Weights of a small multi-label image tagger: widths [64, 128, 256].
Rows from block 7 of a small multi-label image tagger, named by matrix and row number. Rows with one number belong to one neuron. Each number is 500 + 25 x the weight over its row's rms, rounded and kept within 0 to 999. All counts start at 0. Numbers have three digits each. After the name is the row's rms in percent of the matrix's.
After each neuron's rows are labels from the 100 images, of 14848, where the neuron reaches its highest value: "colour at peak" is the nearest of a few named colours to the mean colour under the peak. Only what is clearly more common there than usual is listed. The data: simulated grey scan slices of phantoms with and without marks. In brackets: how many of the 100.
# fc1: MLP up (model.blocks.7.mlp.fc1.weight, 256x128), inputs 0-127
# fc2: MLP down (model.blocks.7.mlp.fc2.weight, 128x256, transposed), outputs 0-127

fc1.253 101:479507510492522450513478503500498508445502502523493458460478509474510518509535497512490507510499520522498490498494515500518511480510538481535499564472528473493489491511553490524494547506488544519486512498444508504449511539500538419508535489496445523444465546441484511518481511539515470514489495488522502504506490470559495520465507483490497492484513507499483495517498522504507506473482
fc2.253 095:504511533491540513480515453481478465519539518506508516544541543482526524462517495488521506539496515469513462472527463513488485497478456466487495548520558495470524497500475486475486519490489476508525459509513501515510483514483492562536493498484550557470442491506499497462480481454525497471535512502491509477501478507503543485504506542485481475473482501475491499484499506512451520487498
colour at peak: black (88)

fc1.51 104:535513505535503480498501523497500527488481489509463495522489497476518529479496531525456482467523519503467473494525501489523548520498476503490489522488539477534485506567504477539507542536477476475484512530528523519513462487564476497461492486520502569497529509444519457508511476503522474506515524494498534494479461475506511516484470547493509448480469454488529494483485536496491500514482
fc2.51 096:457472537494488481461499516504510508481504524499498472476507540507510513467535533520497470501498511524496477466525499492471492480468490513516532536555511455483470527526501498507489531490449474529498516541504529481486440496505492529517511444543506519472486535535483487501460506481532482486504490466497485476525526561499542502506525494473499508468493431506482466490464490493525479509540
colour at peak: black (84)

fc1.67 106:500493484494472513508471518508540465452495482526492516489450464513532491475479515583504483524512477499538483517509488471487531519463494523505484495463494478508491520497524446548507511537521465490531514505473484511506458525533503466508536529509479477485480545500524467508495496505523515507495550462496537493510499496495488511493481482440548492467515489485518506569476496520521506526472
fc2.67 083:480510536460518461478511517533522505479525512472496517474477518507506487542504486533483503560514529473485465453514500471534465497522546527528537510479470496511467487509509492515511500453495543462484507510489526513483496478453488518512497525493515471479532473512497442514558460514439504483488510507526504492505477478462444472469514462490488525509496476486495507518495508442513483505486
colour at peak: grey (89)

fc1.132 088:500544515544483481503526522478465521478505494484488541484489469495473481495481475476478516491509527458505496504477489483477450515531541506469546498464501487475507515534521472507503490497495509491448518539526519555520516499492512534483502561502524540526506537485469518537506463434505487489498517473549506494483510499487516509551440518494518452498505497445467504491514518513493500478496
fc2.132 079:493501477520499457493469483473545497529519528500515459484488542514480485476517533508457458521533518456545525488505503487498501504498473469494499531496532496464510527485535492483482488480471491479524484517488510512433479468497494509519559514477480531500482518494510517485459484529531490491524491522464514512516502504484585524515528471450500515480514455502487512488451479512467472510460
colour at peak: black (84)

fc1.202 107:495510522534453469515524514494498465499495495525525459487483488499500466483541492501528507501538435476513519543514468461482501550503490547499507488502495482513519470513503462494485554465492500429450518494497463524495490537540483501527464466492469501476513519513492513527481499502509476515516528518506501471509486510484572461477501498509537471509450485493500510499503493526557492483509
fc2.202 096:507511503475525502501532500492521477497448495461474490475525503524469502500516519512517502529524536493505528547472477456510508484530516517458491502506490512496505531526511505515522492546483549514500535491463487505446504512473502472482496524462514477505553498436548467496489495506449546497529460521485453486502480504491491521449539488545511470527482461535504483501485486507477539524506
colour at peak: grey (92)

fc1.70 099:468478518506448504564516543481510510450538474519505494546512484492527544526464500506524508526514487551499510544497466477511507502489485484521532494482487514466498522511545498487475487500487507487483504446520488523501515498515532472540504527474498442510463515482528513487487460460473495493466514485491518481485490513518490547492531504479546513456520468447533505496455506474488481507492
fc2.70 079:545532528484510502507499490472531515485488502515500548525502521461550514480508493511475475478501519520487465518526516489474530519495483491548505480506497527447548512487510534482484505506495516466499510457485523555515535481496458483515517512500499485507460473495530506488505480494501497516453490520541542508463486559501478461494528496474508451528514518555496478527502530488478434462508
colour at peak: grey (88)

fc1.92 112:512479513480491530494530520534487506501492502509498456465507486561506466493520528490450502484476497492528462487539448497458514494516500554493471516513511482538511523503510430480484486469503496510487503485481480505511487479519534498497560500522459505487536513531461507509529506474530484462482520461499485526523509502558531466479504553508488460477479480482533471522500481504534539509491
fc2.92 118:497480541498461508525464531497486480536490471537472473468503459496486489498476489500518498451528465489517493495485475482495487539473505543510467474540516478505535476545472495521499494507533479546513529519458502463481543515491520434472526486484476468553528502497475538500517561503489509529531522508496474506516506456515509477491480533522477534476488474509503507478524486488509524471526
colour at peak: grey (77)

fc1.100 102:440501510481494502513484504524502477521474461506518512486494497489509547492503489482500511547483418499490499489504473501487537466502496563544541496495537485455531497522487493488519474487506470484468504528494503531531520506508462510541475491540474457479470554502467531516489501496531499471513514447517513469501519516485495525516464509487503462512446486537502490554528486518490513488506
fc2.100 109:473491501490469487507479516495505483527502521507455487469525503503520522464464552452492496485498481514458528560459488482514512463521489461496482487532504461480485523503505474545474467448451502526506518477487504534475477486504525468460528514477501484513540536512531480509484503502486527483515485487511554459503507530477457541449516520504506535504502512492485522458506475496544497502536
colour at peak: grey (96)

fc1.107 112:456498480481452524535497501520514478494516492490509552544472516483567444502464564564479486503518488492516463484502516502539462497482504512504519501531460492518494495558483495521486505495489418502508496510506473498502519515502485503504503551502472507494512487495504465509508504526504494525520543484494495456496528464491545536456465496492539498480497487513510513498517472517488506501464
fc2.107 141:505523521484519501483499531488480519455515498501512523471458474526519500511506455538505503522495455499538507459514455522498455525468463520500488515486484522532471509487509504517538529527465502469477488488527515477489540508476480536517454493505535500473506498494495470528498444542515467468516516498508510492421468466475488467524500498478500551521496517499506502536470515527520454536509
colour at peak: grey (71)

fc1.123 090:486515517527557546530517497466476503526489507534490464516503495544478539487494497506509454511455513498484502509539470496465526487513527485509493514516564529458493465515544531496510447517464496511473534426519520517496490464500531505507479499487458491490476485481488490498447485502510532540482511501509533468477486476495498471501524512469529465513506490527522528481485547496499486469489
fc2.123 083:505477532475519504520473505441529529485506464486506434529491503516488526506466473524545475481516486496541527504481509495471447528483499531527440505491512478511546499452495512530508498521514508517498491526488491504505532523490438516503479533488508529494463517562504505559483472503523505470480495505528509491501520517466552498527503517462472473477504469452509500498507506506490462501502
colour at peak: grey (75)